Weights of a small class-conditioned image diffusion model.
Data: trained on drawn small creatures on textured ground, 101725 training examples, 65.2 epochs.
Rows from block 3 of a small class-conditioned image diffusion model, named by matrix and row number. Rows with one number within an expert belong to one neuron, the router's apart. Each number is 128 + 32 x the weight over its row's rms, rounded and kept within 0 to 255. All counts start at 0. Numbers have three digits each.
Before each expert's rows are labels from the 100 images, of 14848 (inputs lightly noised), where the router gives the expert most weight on average: "patch colour" is the nearest of a few named colours to the mean colour under the peak. Only what is clearly more common there than usual is listed. The data: drawn small creatures on textured ground. In brackets: how many of the 100, against the usual share in percent.
# router: router (model.blocks.3.mlp.router.weight, 32x128, trained with AdamW), inputs 0-63
# up: expert up (model.blocks.3.mlp.up, 32x32x128), inputs 0-63
# down: expert down (model.blocks.3.mlp.down, 32x128x32, transposed), outputs 0-63

# expert 31
patch colour: black (52 vs 15.6); white (25 vs 9.8)
router.31:128084207187107125160141129157110141104123096122168140132188121179146081103128094109127157079202093070153130122148097153141128143136155098117158134098144155087171140092082181098174141140115128
up.0:131114144140156159155119122054130147105120138104064106152132109205125147107147123171112167129061120155123137128149145114132075146112130149144164081141145153152140124130139127131125067104101128
down.0:138114108114128059114133121144126135165136114068189189121114129224149204130117181156117154133191114137080122128126139092150164050134130205089132140136124142193118124118149171092133182151140122
up.1:130127107038109152148110100156146125109146124134111089189121133157141123127222121125117133176094138106163127124153168102129157112152110143157103160138096108061137096151136101124112183102126113
down.1:129133123162172070074132128204187133160114124106188142086105146109121105145172099114086140132192084110114110101106065147095123128135151125101111128119143181128110130126062111087105189187100146
up.2:110105124116112162109108179189101134119122125203210073094134161127124217124229101091114122134132136117109100136105117131150151137148162170134110173101141111133135129121141144125127153155108124
down.2:125129100202146136097149134147139138084134138142112150135139173066142212143157110067100130139068159093168138133118110144093140177138130111142149150116187144132112123173092129137107000063115146
up.3:185173062117116191171129110112105140176125127126135087109120121181157118122169154147152160158123097115120087154176145123115112096128104200097122126133126175100039113114152140176128135100114110
down.3:145148169098094097128131158136137092122136141129155134137154076110134130124186081125145107124074123158196129147196144150076141118163109168153136239138178124145135113147138135100091172114101118
up.4:170097172134081143112126139115113123123095145140096074093152150033140216090138121203131143100166129157122130140185146140112101116136132120145114116172158121027158106099114166140137106141148110
down.4:098120195105135093121140032145110089192140123135210178125125128116132164113122113190142133102099121165159139124107162147131182183151131127132126191144137138078168143081089165153145146156135139
up.5:163148128142127120138135082051154161173079145133073051128134126169104135115099110147090163092122158174090105090202132141118161157138143119129153046131171190147094140128107076105151199099140141
down.5:102102106158142140139090123115164128118095084129166176103122189078117118144118104097091130143173088118034106126083180123118090125133134129120115173113133129109152138144063139087154132186124141
up.6:152154152129096151103161150151090114054168139107110099142157082125168121131182110116128153147135106119194110128097129121103079091143138139129129161152137106170132096121096153133121031140109113
down.6:120135139116147109079106086123120157104063124115116140140128179067141169127078081082154133133116105150110113130157138128120070174132156126154127229116129098117157153104115130113160090143135167
up.7:129091180204104198142139142136119115095141137137166132108140149050137143137056099154106116108182108072104126120081158144133120161139123167158160134136119104128113097135125099137120108129127132
down.7:143115132161153039136136150131141111075129135132103092146164079129128117115105113117120111118253180162156151134167147111120138068138102152144131148126166126186104135125128108098132086104109111
up.8:129076152160115110104151133171133116124151151034155104106105158106105144146194059160114119106051193147142110126140134157125119092151135114152134118141162137133131085152150090089135224118128132
down.8:136150108140122107160101168094110146134110126087082162109115084150133104132148105125147113107067061159132131113189153118149052199140119132139130146130135094131155127154117110116106107122136097
up.9:137141102137113128123122151106148126214098113171117129139106190190099098119170122168146124145085177140096104148117101110136136183159112118108121125134104155139073133144074095141125115116121126
down.9:132119064190136058103135121166150132113101118140106053133089125096141089108117142087110138128234107123137139088127115123168196119128126123104143096115099116152123126131053053116118136071119152
up.10:122137130214144096123121113138151155123140097143102116086097157206128198102157109083146147127123134149182105119147134130125095153128113141108081129128144114139142127171136073127142074180139158
down.10:157135174096129122156110142156098132128107139129127113139138127068140198127127124093135115140044153163161132138110219124139106104130115126137141168125109082118151141119139149153142189225141119
up.11:158176065059123124087128172035121132157128155116151084134106158149126151111123106168148117143124150173108101122186117125128113124098098128146109078122123148085137113139143072085130189086132156
down.11:124114106174119127122117082191147124153109115162138132136113132105127145119063127113107134152176071120136126131061077151146223152139121143123163065116149131140150142152085075126140099174132138
up.12:184109144201128170141155134117134109175146141038136143103099151185099181122107175168154138126168098135091084143170127152104119076131097179100114121145133099105119088106168133128111058173127132
down.12:119161172131133186140131135100155125118151124079031034126134071122137130134121134124137114115238186126176112114136127139110183126141127136134098143134123118127155107129141120147155172139132083
up.13:169115171220122142100131029141165123142076139109075112103124165158088165113131163210155150142108135167152082121140117096117166096132112161091119113154134123169107109115134116162150082164116117
down.13:124121145101153118139110015173147133137176131073173154146106143158096096126119187164127140106177143143135100112088110153126193117149153153131125103125123120093103123121128103129137149187145149
up.14:118138085083148076095123202111143146120145128056161144114131166255092128155131140167101140161128172161107117157153099149135077137135107113111125131105042112050085149110173158130104173087122128
down.14:114149132072094181092138119164127137117164144074144158117120142197161187139160150134121150155095126136141140135178102123098200124108136098118117118139081163106137122121201150163132163189128109
up.15:149126139026141108098100126104083128132112155125162078116134156212151118107158140106095150128190095113162079109136148151157052091123110141134116103106139153173096127126130163109128171163082085
down.15:121158114170102112127118122099093127099171133176181166133135152174127061133130154123138121120155082085122146137058130134135151142112146115135111126156136164100125120152202164157122086106132113
up.16:138144150171133169125147161134179152139128122100137103147119163086110103131070112195124146103134175169129113130150103128140136132133113092133116123135115219082126144111058107114131133131154151
down.16:141121124126106068100152054161118128121147152198170145172106134147112114139151190123101114119179046097154132104062084102119211076113115145097139150141169121162102134116103099118096086132108146
up.17:149145170089140133153140175106150103115122145110145077107112154125135089143233126135126136119140095101068101159094097126136203082167157196109113161132142094134141079109107139150114190172132136
down.17:131139156126132129117140161173141144099158113138132154119111081047169151148151166162130146128042143114210143122122127103143089148137133142118115057126097161164089119122142132129081136101104138
up.18:135123173182157166141122118146165161145108105146091133089123189055128141118121128214129150153081142173135087104187161134132170132139122095134118083126145161136097100156125069158140073126157130
down.18:106120134127123171104150208118093104160116116129119134143142154097132204139154110120152125108111091134126122142154164124100069124126130154125133145134191146132134128124192169127118139037116142
up.19:147107146202112145126141090134168158132154119104157078089142156189107077139086094170133155148132165125030107142144128112118106108127117143129124092114105134061066127107142109156089194140142127
down.19:133128135129106144098139148107128110141079139198171099096140148255129102134149099140116156122218138135102136131133111098135114098080124161135122150136097156173128119132193155097141219119124121
up.20:128106156183084127145112134125084151093163097160129110093124088093167131114145136131101150129118126080070128103075128133127140175114128112155135187143137095184104132129181149117158033159108094
down.20:130105124133104150091120165129141132131121117135082186158081203074146147124134163142115158144080129092184148123132127130137155146123123159118116049118146144121093116135217142150083072082106111
up.21:161149166230115152137124135104146126153164139093040095078122182127077097121144136180127165128117146113113110160146187166112113149131131162115125135117138143140128135106169111163105154120149140
down.21:132133139189127116116141115167161128114142138121210160147119186080148136107118151112116119141103147105177127149058104174100176117144148138133119128129125115105144119134124143122151164179154134
up.22:113150109147138172122116100147103124131158124192187073107153098005191076111074116105123145141061083112096132100171132128148147152127119120131136128144121111145070138152147154153162145119125131
down.22:141153091177099137112141036144123146117119139111207163129137142132133187129141142123141130155052187096104120143052121138129187120135143127116142159136135138151118130131132131166118078179131133

# expert 14
patch colour: white (70 vs 9.8)
router.14:097137115120105087123097081127110128098162115113179159119130163186144100137112118150098187080148124149146139142179098204117096116135167106118141154073125131149150163078085182105121116124088113
up.0:134126039144094179178149152100106114099163151147107114116107153090163115143093127184178110119096128066086123105151112097044106179102098165139060114123117159110144128158153098115118133132147148
down.0:132110110142106152087141145171166153136145138116171145155133131167140119160149129144123158135185098116112145114141087051122120124120141134100101011107115137136051117137166155111163100170110112
up.1:092047167133147108109111128097167158145122137134090113109110113138065121131114154171135156154090094109098128144087174157077126105093198144116174120138115091150169135155056108119081137137175082
down.1:087089151150102093104144089133103094116126150110129138233133092134183145108124181147183118084098099137134140154079133173112165181161204152117166123171115147106132116107174133189154125123193184
up.2:138101099167105132108151093108171105135088184143094086136130149119148147146135142133126117098186136161106114136137094126163192129163088127142144095119153186184122150158170065105139150081131179
down.2:169127124124079081120110223080086143118072153162090142142131133117126157124085116160151123149018152152129156139173176101113091116122097180119144116130153107157111134137138191132089151065107107
up.3:139126134129169152096100125101120121185134144124151088138055117097119114129070118131132060117086094124084138103119085143130133134099133083147177118204132134121090140126046134130134098161101054
down.3:167160165097122139125158077159078112131073151130160152097200123165152122120108167144177192142079131147147083113098132147114170141164133071117146140080084071102162092089163147166149151137113190
up.4:169088097217162144136222147129106137131183117181101128080088204102173129120122123163127142057092125141107116128153131146052139168225122124145126122121102126120099127128146093188087106109169096
down.4:127142179138099118063127056151139130157138124057222131114140116115109080136084137149117118150068105098105147147122130168133222125079150110093141111155124162118142104136110095123154161165133180
up.5:084143145118169164110106124093130162164125119137148087146116118094121131100084144095124129070075103129102176110145128088113144066159095154167186108119111136133074155156065148143154079147062087
down.5:096173149105098105134156113113095076117085104143168127103126132163135157087153118185144111176075105117181103135055104092115136213091084142082177085175128133115200105098158143154102124097102154
up.6:122152113101204111072127156099124139158135158139168103130078191160082144117125193113117119113085137134101175125146196151104138118125130116113113107145102137148125157141111114179055122115145131
down.6:104112087125145167089118153122155139100102153156095059091117107083122063137162101100150164103180165168082089101158113092118070133141111070141134145083163107103059138136093124090138158155137161
up.7:152110197130177121102084127127098084124104169129125106120132111091205142114095175146049090146070121128113099141166128118148139102196174156137157102136092135116026162133121124109095083119116157
down.7:154116091103135122148151108148162178158098172141164112115088103173030167112118159138111151090072107147137171122045122125164194148092175117130125055186150114097162097112171130144123129098114082
up.8:120139127086187107015095154124107125116121152151148101090131157078160160118123158144110102154072161177033149146175128152099123127141150144174145119167137125083092175142126115144107112137071090
down.8:124149103141156132091096207151164156136133087121092092165099116074168078155121084112128136106177146153090105129203146129101071109122113077120117175087153126064132123136100133102093159170135098
up.9:128124151136165198139171124155166072092131139142108125188153125110118100148132102175117115126116106170148118128115099126124105121181136171120143172162087109073154125126090110176127117118151140
down.9:068141138092173070111108125114091138129122162122099166124124151126094129117103102045163094123083090136079113127121133122136161135164112078168137227130126161146183152106174091089161096133161118
up.10:151099120130140113056077167082078171131132220132146106093090164088127153073112140167094120128085107175089189113166160154174144160072131168141177125113179151110099102146154163127112105145112085
down.10:151116157149108128122183090115146103157120159121161169132139157190123172096133149141127118111054084084101077129068118139159184082170084162097172092149088088121134152086168115152092149127175122
up.11:154164142160121158119157160134166089141151115145128107201137201093079122144136146116137119133120086143108147182190140145084122130150141147103119144135115142078149176116170113147123151079191167
down.11:160152148032082065163107135040140118125150058105122158110149093070135148107104100185112151168132149154148158132124137157140125078115131131103152105134114087192135096126140186155077118082156137
up.12:091097126130155151126183124122177090133135119156142077153113152103095140073069105132081126155086091139122147069158153095150123115073114134116157110190097113152098103121083133186144120177104139
down.12:109139143100040152176102101152056163158094159157142130142179136156149138082112158125096076079093125109206192101140094092138159136156097115145159124109119117151134147133157146137120131099078111
up.13:126088160105141138132145126088147090155125116139137107087152131113090124112068153173135090145090099147073171105130149094160143159115131158100090118179116069145123170082046127110121086163076090
down.13:106152141157090132179119105123079184173103119143176144165074122169170171112124160104188151088108161112162140123113112082178114108149133114153060134130101165150125075173183140175124140138097155
up.14:123098144120168097086121137123099136114093142141111110090128136087140153117110153162100135143095158154107120189179170182165119092118168211151174146173131142130126138106148159130130096118123090
down.14:144099159111119127158124075166111110129102168134158157111119110180090154150135116124123119125039109098110143155087111174181194126157187198122145085121143104185134125146150093127109148108138183
up.15:167094096121173116082127187095113148144146124165152118107109195075136148102075174155103189060083136146091154149163132174126126133145119117174159107134132159124088141131139103167065120146074110
down.15:140105153104128147102132156110141088101181116165137144158137141181112205092108130131113060175087103117152107157117154119119128126130130120130129157135095135134176114093176156115169082047070103
up.16:109099061128102158130210148120152095124189121128110095161096130139127125104083121158131126160112127081101168086165141108128128118029097152118126112138088107119113093142089134145116111183130175
down.16:075105187132193123059062142101135137134166070143182148102091122136161114141178081149119160137105129105099078120162108140139125135185140093181093115164154164141143128119122103087127119178186095
up.17:164144115164177109069129200088132160143112160135178120109146170109113125106134164143080132145093139166110078081177183168103147081096087092128142109131112113133146155169179085099098137123062121
down.17:144131172141185126143105098123103130135136130123170162188100172199105119108153148082078110123064121092158181106047107169126146165134104130157115119166118118072129087092141154180143140136082112
up.18:163122154131077144089097140108125142115138197136106102144171164119126152103159102156160079176091105200080185188171111138127127150133155168089147148159169161061145121145155134143150135114119108
down.18:128180174117086148153193091074140108116133132098159116159162141163077145084123112107160148150127124108147099132055141203140137124115179148171121147133153099172113162127126160133173159201116147
up.19:123137054115110153122160155082106134120198129152136129128112164103121090129088139167167129153102160064064134128146114123067122170109108180105055152122104126051141133150133095116121172124167164
down.19:124143118061107110179101120072074136111112149167103094128138112134122168111056166122152109154074193168134136121092162135162135129139119081136145196156107077160145158118101125188130136151145130
up.20:074148161137156116146132167127156132119145113149132091130103170112049150179079124127106118129091117118126215125114166165102124151147159202082190118145117171128090088135109157152091136130102141
down.20:085201143146113124184094102157087114159157121083146126163140121193176165163094159180142145114104097149155081145070140192110163111117174221191189123130089114119194164127158123151104128112110077
up.21:098137116088176078106131192098162153116172151141151125081100138199100154100157137139159124117127149140133130158110141138167089168136096125119093098120133116152098146154142099111118123083137171
down.21:106133143091109214143127087081119136168128116091149101136133109163121153121157163146165133134000064124184132137117159136152152162141143149149093113165073123149149113129189125156185108093128149
up.22:124095215111169136106133108122168115173164128160110117118179158121121116144081194192169102118084100138099138142103133101124128116104141200127135110136148089141183173167051122152106108166147113
down.22:162122126136081150159141097112084135092175131104153171175099108148121156142103108108238134140055096127137137187120169101148193171177101150175168090155097157112107081103170107166113146135163102

# expert 19
patch colour: grey (96 vs 24)
router.19:126103196175072094138126077134123150120157117064157141146161180167088132103146063147087155084194181131057100151170093165152120119144145104108145123081148151086162133069118146054155159108096110
up.0:165143148033123177139129162117177144149106174174035097156117105119072177136093136105143126147036191072139106143143108114128128109146117134101129109147192116090135127089122166144141140101118130
down.0:143113139093130179150129104131158164156126130149058181120121133123123101140107127096111107111137183101064129139146073154125148160127133131107128131129125130075157132137155105123160119115144083
up.1:132146098087131171112108150121131097160094153161111149165124123177137164095052138110154119178150145113171096154145132092128112086163110109102134136130098101082121107102117153163141042106122115
down.1:119142184206139105105144090158152110113133097106066164131132092044160126124099120118132135157087067074117125112130132128102173109151115056119120103126141126079120130130116131143135125055126136
up.2:138123118080129100134102079111141128115091148060062179097131146181138190092147135186102139106095180220146134108132145126120142088100121089118158166157152128106135115142055137118127108121122158
down.2:121126152088096126119130045186132105084133152130187097097112150139114147140135160146113135097170166167109146121096113133170172081109124163143101081146148165127084123136163115126149172191128120
up.3:108117169140132097069138145161130109114120156159143171124146142107084165114065079144089136118118161118057147104117106132136160108118147062143180105159124129191176137107131107111134087149114125
down.3:125160171203101107130145100167160110083160102149099195088125143158109082124072085072128121153112105069091132130144103158077179119153132115140110194129161130137174120127107128134084153090109159
up.4:130121120106136087126143141094086135150142115186134164148147077067102111132082100170100090071127170129076138127125132164131108149135157093162142093143159125072139146143079103086136213145117121
down.4:119107115136120083112137120154124152172049115091150147148127207079108156140091102139144130168133197100163111134086133143148102118107131135132135113105101166102154155129162109101153185168141129
up.5:124114172135089137148098186201083121087117123160144082120129142021142202117148143078143119139160135105170104124091149148135074083141138119143143136126107153120109123111174154121101111147137091
down.5:115130114123117119139149070129112105119116141160159068135159124074145255128189157059149124121155128097158145128136117116094111119128122154130116172163181155169112135155131162155123072050123110
up.6:164145149127141130096121152128104115125119131093060023090137174192110139143195139160102165126094094133161112144110138157130024112117124130125151111131145157141146116122101127144128034177105103
down.6:135152109098145133127119165123120156119172132103152110155149080161123201132135124126143122109093110114107137145109187136117000127123136172162128143130149136126132132136179109108116178157147115
up.7:075130123033104129155140146162112090118124122107091163114122175204142214134176123128106108116100164127173159131072135133140111113149136097147125187131100091131150105119092159110111048063128137
down.7:117140124042123106131146226099069129111114118122093085126133113142129084120120145168155139103180144134059126138114163110186084130107128131105129093129092110123133127100149150129161245181136138
up.8:101118132101128159120137133150119121126110112188036182094155103154138125118156115133105145129144173147157131135093143130149164189127121108146154108127117142175164155110161143124112161092136142
down.8:112145174187138152129130058122137116111107122097222152098158157137121164115106095083158139146131128165068108126108150142109191110127142124157114128143162106117152121141114162140149111107134154
up.9:148104111106124129098102105169192139140141162074084115168156173145128145132062132070109105117001108182117133103129061110127129156137125147145105119134128088122122114153166087117101092182094127
down.9:133134147111115105150128047123182129142060098100134184101128187118107111118135116173135136143082134099050118115074080141142107113136152117114133161119091119089120116090070135164146181128142130
up.10:092144156093186055053123162155156093106137145111152134126149182086091183147076094110089114100118179160133140131092101142163158111161160106153125090133138071137174117125125126141127135081151149
down.10:139123132084083059177132164116122118164087141147066072102144101125099099145161095163136121104173086108074126147157132125118151133149106138122159211134126152128145122147193111134106153176105104
up.11:098161104135123180130127097160143149169126120155098185131096137138105123122124149145132142120046084128118110117089167111122094119138133120123158158140084100115103147127061143169113108149160132
down.11:139135092201133143150147029155139125116134120166107179131110141104165092119082138105126120158175114075135131124144109138126196135142133056145138076136128124083121128177113065189122149081134122
up.12:128171131124119120131165116128146145144155129075158043146104116187119070119085123184137135124143126130094106121183109113107111108111141113089116108108112112099119125113129124082126234159128138
down.12:123104097120066093112128156135156131128124136147226161149121155199138086129166136124111128120198197128134120140081112109156107135092120102132109120132074146117176129169120106101148148172113134
up.13:088148111082110140113139190153120104062146132157211058093097156130152135137150121134114118119096124148061160127139103130152122155147130103146120161116161076134163115086129154126122201120124173
down.13:131127116162114175103168151124106156068121131142112090104145132150142138134150113139132122122067147161142126149120103073122071131116136127118143130106121137205104125100123125111113162059110170
up.14:105146151123103109121091164159140146158087104105118085160118130121071147138150140138142126117097158087140138133139161070075117140128120144150084165121116111179147151137122139125098064136141104
down.14:156130071094075130145116152116170146120080139166054179055081170150091193147113097108088140148131131101113105077064078137149175159105135136125118139104206128177135128133123158131108039129116131
up.15:128123097086094139148103132167118130152128134140138164126103100068172163106099165104134133155106216129093136089080154164151092140115119066170126161122148126162085130135175148100136148087117100
down.15:111098127120168119144103137123154120144152134163144097171124170124148135118114176149117148105106056159165150119165131085163116170131125151115132066120116142133106120120067165135133133157114093
up.16:129149077109134104160099091130093127139135118148028104126144135147165131131108153102126112168134228131188143131072120168144089175114137149162161127180159162120092145161160132152143124166104128
down.16:139125102133075137106156138130125131102151158141049101148135110135119125110092141120150130130157180072134144159051159101100223139124118127123123109133079112135141133154089126105123077157136165
up.17:123133136086142160086131137072159174142098092119084104147139110210099107138059116169124145097087136140083128115176110087114138146126116120115155100146135190083156173107100083132134183194128135
down.17:149120133085187118133118171141149155146171109217177086166130130105134098119115152097116113130157063135136147102097143133098127149139140202132122090141111153183124159109068121115126036142122133
up.18:159124127180107104182122133114148131105131102086068145156166159122116131130057090182110133106064142123189129130182109170116136146134141120113100147138092142118171144149171095081136172070123143
down.18:153157052179111177087098124126115159082130151117170171138126157142131142122140134131098098138091144123104138109068133122114125175150156151148130135107137116152158140150127105143116080076129136
up.19:116100189156109196131106093116131164162166161124147193122116156089130184116115149124125136146032094125094108109121129126123161108107109093112145140118122111187127131109166109088127146171116131
down.19:144126114092129179141162126108102131144124131029115149142139061159146066141115153199113140149093129074132129137103113171129172068114125156106138060130148113109094115136119142116157112153132130
up.20:144097146152117163204139104177120124091120134205059149143139099039153142128035104123116124133121123149125128111088130152127133155125162067170124147132115115160161114132162134090139096087115127
down.20:130140121176111142132121151105103134142152133170087128104134102066138111113131110111142116136123138135171144122163147140112138221130127096150134162131117120117130134148116116177109054081107148
up.21:157128160112107108191116085092108147099147111122082162114121082206151142123166090125130131125111190097059137160143145172118081133134144101155126136132129140054147121100102133092138140097115100
down.21:114118148115120187129151137131106152135086136132165120133132153236114157142131123084119132144138181109185104171121142153128099072109121141116126122132136153137111118111133112093145230144144106
up.22:117111068088048120206119121180124147131153134134107147178129118037149141107136114112155104160126146109156116156145114112109104144139113130129108198138094097106146126111170112105125202094128144
down.22:142143059118188129100109133087121158171141120090162110152111106107116129134105121129129128117130078141067109102102133119157018130117140107112135066104122113103139148113134091123124071197171121

# expert 11
patch colour: white (98 vs 9.8)
router.11:115148159195091150121127083100117127109139118167148156156150095102135088121044145149154188117216055102086117141200163181120104121130152111096147124085152157108137152102104141105156147116110116
up.0:158114159235148156130133128140119151082103096114076114118153167093122144123138134185123151153131141130184094106127171117127121092139112124106144142165112178146133139126131120197138000169125105
down.0:135104110169160173146124068102112114122132108176133073091139109145143236130190116128123134139175076134085151117113172098138153127122110124121154129121179128190114139144132150162142081093119138
up.1:127139141193149104082084168114143146106117137126137113137106160188096146112134175140113129140090124175128125098196183143096140104097137091182133108144079104114129145160130064117121129128093130
down.1:177130170168138084121114094168167131067115100130191176151087155101131188135139147128062104163101170114110186087082153185121164126142140135134102122156123110119146147134152138175140125149103117
up.2:133138100089131109126142083097161144112147138098009150155138116215095189128109122155129152138085115100128105124152080123142144136130130141093128111103125122114153147127079123103146171116115160
down.2:144125127125110105100124080180129160131143140110185116151123135145172123133147159130135123146062177112129130157143180137125072148104122107134120045123105112086093135159121095125114228216152109
up.3:131106183122151158078130100162200136128101144102133126173145158159076132125089194168151089143104101091042148144147125097074159114131114155115151096191108106076127154145102093147141087132145125
down.3:139142177087114091144107102133099136075127184084119125138117110127168105148121178145142151114127171118173143156132152153130141075139135205154146188146148132143139116158177127128100150101120125
up.4:087141115067101088167136189133157114130153104115134169221120104146121120143201120129143112115164114126157149168081073133124107162147144115115117167121137117086181128145160098068109132088166127
down.4:120122140132089138138126067165115094176150163181163119148123140156127136097126139127140130128078135093181129131105089119140197163147101093146149037130122153064123099142130109194062121057135071
up.5:131135162143122143131136114105160117086151136116073111194156140109096111144105090136119119135107081153157130184193114122087125129147141162104140149144080120065174123113077121138129167098152152
down.5:159155078161092171119128177072108145099096126071124161112130085101120156136164097126121112160123106096098133138075144179112133116127131137128136150118106141148169123140232121122153099101133148
up.6:154118130153132154144144153161138135113163128056183105158129130177111072132129151175153129112122130084143113119183142143120099088132139131092105116150180160096080110145136109114124230157146118
down.6:117161194134127148044133141084132115137091134167162183119131179141135139150120099090117149107163078138083110112096119092107165115115144193116153181115132158097147132120125187106132136125109124
up.7:105099158195122175137132078097154134113127146159141131173097148172087122132119171160119138082137108095061124127089168153130131118109122085117139122136159107223160105135111093155080139091118106
down.7:115112135170145111111107166173127121123110140155129088125085127148154087131108130142107145142125162131115119102092123121124061094154119149135132092118167143160103130152019134049103198155128122
up.8:135103148189114165117159115143162106137152162073156130130121163113076137137130105189137098119082163134110123129162128131128129093165126138119149149145121109153132096097161102107132142118126128
down.8:135127116097101149168117177095121132118107153243045107114135092096115075148163116162179125113141185136145127139194136123130105133120098114121119192138154113125121135123123104163107072037093124
up.9:163140152106134095130137161129148096140088134164130034118154163147093115136129102055150132122070149136103118155164139145091140164134122179101083112149114136062145109150084124194137206122139141
down.9:133106162035133118122134192125111110162134130072143062146098168086121092122167145123109088106026028138187142141120132121149166143121126141149139154145070072135165121104160139126125149201129125
up.10:117148157151098070107115121143201111113108171124122098191124176132065133152160129164129118138138071156124143193195150113088178129149137137123133177126116118064152137142195094115126173087146168
down.10:130159151130067158107120205072153119131104136071074094137151135150126070118155087167163129118180186111094126150128099147111194106137118153153097102136129089089167098147126175106152114110140117
up.11:186121179150114127096120051146121133144097147129111119147145196104095148081127164153125171111162142169130092130157134110109124085137093136131121115153123172151113098122132124152144152117122110
down.11:125142120144135131167108050134135113170181126120198161170117129134103078125152200132136111129158143141142120101074094149108192095140137111134123122154121138117117141130131123140091158116135147
up.12:116118169106195103083108130069137150163130147152093082096111119123137138113006138100104142139131116148079137105132151131139083122096128104149158097105114135111063128139130148134137089112104118
down.12:114084157119090133144160157161116088175098128177100162068160154184116171100230078133101139118135139105221117119162123134142113139144105139103133156131159152153112107147081155131105170113077130
up.13:069102136178133116049114141126165113133121127136101126081113131141083165150081143185107121091130121158123152173173078120166093156149117125138185154135123121133106147137184143093120086119113131
down.13:103121118175124169072150211213181133187109109050178152088116138160110128136147118183099117129113128160136116125153124140120086097107155148089076161145104157155076142123092133081170152110119111
up.14:127116104117113115126128116130119166125151111143084091105134112000151128118108120066136153129194115135072111109079111127120091166113108114160138113126093137174119124142187111132130127024127122
down.14:128117128085117102102134154197149133158152115087202052093080181138121075146121181112089136134183160111154108112125126156128141081102151160105102116136121122110100113137129097136115197217135115
up.15:154107152090138126131166089072181096174187153083126177095163129196091066116126138199154110151113128145121130140096145095147131137102107175071091141154127027140149145118099147153182108208138130
down.15:143140179153091107062109065161161132132119096151218172179113151142117147117180125115172150124056163133120109098079153108123197184147142136162099125126108078104132123132147154191148167103121176
up.16:125115173071198072076120153117178110166109139134151096108121119194131130142084132140085137105085129149072166091104144125126134125096156104148162103127158140137154135131054121157129080173117097
down.16:086118052122164133156132104106147100123133092096201153148123147149142170127130153139152127117129103160121140140057121080098109166136199147157112102141095184168169135096152148116167100113173158
up.17:117141042110095155196118124084095157110190092157079104160107124125153096102103173119191140184135112095126123148165173122097098168114106171123056148124106136075112141177175110102119193078157147
down.17:128134102105164187142103096117126155093131135160147135180140143114135221120096179138154137132055169182085137090082180095162075191108142097120123078120111082137114168093101136168171089148139163
up.18:151119060107078146223149117123115141138148107115087141174142128116144087124185117138168138136136116101169115177194113116088119150143111179089093177129095148079141133117186155104135193113132148
down.18:135128157095069126168151136154174090128121113119099119100153119173122107134172078129119141109136131144136152151178110137098144123129113162117153216122163161146159101149103181127105168121069139
up.19:152122082100077152173160117100110126141170134113091108145119135142156117116081128167172145135130101083117131119172119103078103150099092179113088148136112166114125111147144125090142148110128148
down.19:091089086069133137112085078137138142148205093093100148139128115119136180130164162141132130154191115117113130134092138105130064163125133076127094042120080153150142155127063091124158040124164143
up.20:088144126002132148083104128167129117174097170126185143177108087198114138110098186090141098105196152179106140128073150143165095115120121072150133068118129109115137154129096127091130170113133116
down.20:127118176069161100129123184093124096167160108153095120150155135114112122119105083104118101120194111156124129135188153128129090099125114126155117118123157121111138130121148116126178167163127130
up.21:110153110123184163087118084130111102228135145137122109166105069117149119145088133088121069108071102164127138092125093110159143098132132100171168099160136120135085131146095165132187088161070066
down.21:126185152127127183160150100170157097132090103101181094141162132102162144086143089156177163113036207143089105106118092136114165164185115098161124102096168107099156091122109151144142088152125168
up.22:123097160131125138069126125145131138138118147115155149063130197163108173139220125133100129084123144110113096112108122128167143164141122152168123093101153111174102126138151112149139147118107107
down.22:133157109096132118101123137114136175088154135152119163150186073175105130128195115197125123181151168121185135135097147136090040126110126138123137172121117116218103134121097110130122099127115130